{
  "embed_dim": 128,
  "text_encoder_mlp_ratio": 2,
  "text_encoder_drop_path": 0.15
}
Rows from block 5 of the audio encoder of a small contrastive audio-text model, named by matrix and row number. Each number is 128 + 24 x the weight over its row's rms, rounded and kept within 0 to 255. All counts start at 0. Numbers have three digits each. After the name is the row's rms in percent of the matrix's.
After each channel's rows are labels from the 100 clips, of 14848, where the channel reaches its highest value: "responds to" is what is common among them. Only what is clearly more common there than usual is listed. The data: strings of digits, spoken by a formant synthesiser in many voices.
# conv: pointwise conv (encoder.blocks.5.conv.weight, 128x128x1), inputs 64-127

conv.41 097:135166148109132161074181132103110114139145124122139102143100119145122140117105140128132125148155066116115124176105139127135094105142138167128122153116109120138104104062084176108131193136136099
responds to: "seven"; last digit: seven; voice: child-like voice; first digit: seven

conv.58 096:145103140186101122119139127131123132106162115150128138101137122156095096114114108129168135162163104180137122136138134139123063118137147149126142079052133168148126126098155173113131143107145121
responds to: "nine"; last digit: nine

conv.82 100:103125178087125159084179072111112119131127152178105110139102110128096121139138103118122097145122127094134147133105073125163122102098110174137117124139115150103128126139125151097108193118139129
responds to: "seven"; voice: child-like voice; last digit: seven; first digit: seven

conv.101 097:151143132082136118097132132129109104106100144148077130119170078142140097107129130119142148092096082139124106102155122125120139131099124115147133126121071121137087108135152157140201103111090098
responds to: "nine"; "five"; white noise; last digit: nine

conv.34 097:131119095123194137170139097121090109138123121136139141128126121163120157142157117126112077124166107111087155153103149140130176090081103085119095139145118105134131098112141144119123158153083113
responds to: "seven"; white noise; first digit: seven

conv.26 098:151129110148153119168077082148156131156087139143130105131191134170122140132132143107132149105113088141056095150086136103138122125167142128158153150130128091128117115091114116140139110153145141
responds to: "seven"; voice: child-like voice; number of digits: 5

conv.11 099:117132136138168182126164135127085055111153123109112116168073093133128086139178124127157108130105144124121133094111150148133158156136142116164174137171130139142080150135120110106111128120106104
responds to: "zero"; white noise; last digit: zero; first digit: zero

conv.127 106:095126109120108099124090184145086155148143081108130118119154100153149124113125115113123145129150152102122160127144132098140120150126126087144156102120157154122090113152136132127116126114128116
responds to: "nine"; "five"; voice: child-like voice; first digit: five

conv.5 102:103103137100093121119119133147126138107091083114134174137097145067173114113084128149145122101137137144127108135143119156110118122147082139109076169092127119114128148098146094117138137125131092
responds to: "zero"; last digit: zero; thin (high-pass); first digit: zero

conv.123 097:122127130121139142118147119127135080134173168132108122148089106154133099134146115130135142100094102149099135124112088128128127080114130143158154104155168152104093118111148058130095118120150080
responds to: "three"; "one"; number of digits: 5; thin (high-pass)

conv.6 106:088105121130100138104145140086092087115091126114134125153071127105119118127136140098124152157175110138152205114136077163158128082117146132145096144121132129112152091135148152131147152181106157
responds to: "seven"; last digit: seven; first digit: seven

conv.28 096:160200085148127094203099128158147155133107140120107119078190122125148139086108139097159120098090115137118129136111173098142143119116122113096114181115157131154135139125128136141107163131130116
responds to: "four"; white noise; last digit: four; first digit: four

conv.126 098:135114148138144166123135107132117139109118114127122064156150135121132058089117111109152146159141152119079148142089093118155112137160114139079151147143131168101161089125102141108138150161122115
responds to: "three"; voice: high voice; last digit: three; first digit: three

conv.31 100:122131169162106167119142100125123092132125092106095128151122151125109123116151114157134100138120138126136179141139120149123129126150159134121097181138123169113105142122142108108147172103146149
responds to: "four"; last digit: four; first digit: four

conv.98 098:140152108112131081156130167127125095110151131097099165091147118134125160106114094164053112118137088136100129119102099089130160104140155147155124195126125146157122146153092129126115117123129088
responds to: "four"; white noise; last digit: four; first digit: four

conv.40 100:128070147157110095116118114151132123099178095164096169135112091126102165108133159143166147155162080157162102175156116146071104145116127118138113088100092142101139128164147160111113138097128129
responds to: "three"; "nine"; "zero"

conv.4 105:112123089121106107147131171116157125097158145149089129116114102125154122079141097144097157094090147136105126139124129098089122121134139150154172128136150141143099082153129132126067091092139131
responds to: "nine"; voice: high voice; "five"; last digit: nine

conv.13 101:125106109123111130152148107167143132178121149112094109129135188095163127180141150169141127110090128086099125149150119136140118186123123113139096127103143123099157131096071126097133108110118139
responds to: "zero"; last digit: zero

conv.80 103:133117163157109147178105138097086198103125125153109141152126128112105142152114132105138096127102140080104125103138146189138120124112101124115086133097088143106153098132098121131145153145128124
responds to: "nine"; number of digits: 5; white noise; pink noise

conv.68 097:169147121128138157122131137137105154126126115120127125169132116163144114108118151142107115102159113160101152107085140087128103154143091137127095168138107135121125148106180100127155151137158112
responds to: "seven"; last digit: seven; thin (high-pass); first digit: seven

conv.3 098:085158114104112118135098147072124129156144116162145126108159147099182099140096104128106134130089136121163115121144166076119137127111142139121118140164183129167125149146107140166151124126146109
responds to: "three"; last digit: three; first digit: three

conv.33 103:125153117112065138145129103137140158117135118133093145165092165129112160119110111121110115117154115158154100099097113141087117119118135123152105118115100128125093083103112124162102156060122117
responds to: "six"; last digit: six; pink noise; first digit: six

conv.59 103:133125160164097174110098111136126138143111116111116118111128209135160118164141083101089117106082156115124142150111124138119136164136135121092142164096160120114104116151157089130138091085134144
responds to: "four"; first digit: four; number of digits: 5

conv.96 104:128123137157149083173094109125086131134137109158146139123179151167116136089103100117120105096118151144142082104140171134124182114084147114098098119114144102109153156133128143093178083102132160
responds to: "nine"; last digit: nine

conv.117 106:131136097064125150138115163125065112116118110132139123142120151139126162117153118139112142094106121094187121129164127133131130075127148177136132136130153113143093113093160106115078124128134104
responds to: "six"; number of digits: 5; first digit: six; pink noise

conv.81 100:144140168107102127119155110114063093091102132097126140126123096174138099125112155159134156118134126141110124118107134114165107122117106115173125153102099123145121143109133089132191119151079094
responds to: "four"; first digit: four; last digit: four

conv.93 095:124133143130130101073085130164114137136120118145144115113133137100139088094103131116087130109137120127132159136122102116108103123116134131134164087133119148122167136168162155177134135091110074
responds to: "three"; "five"; last digit: three; first digit: three

conv.100 095:126066140170138117135175106137095107063122121118122115135134153112105155127135074139123128156123164162134181128107117107165147130134136144116093175122132145113159127130159138122128103154108118
responds to: "four"; voice: low voice; last digit: four; thin (high-pass)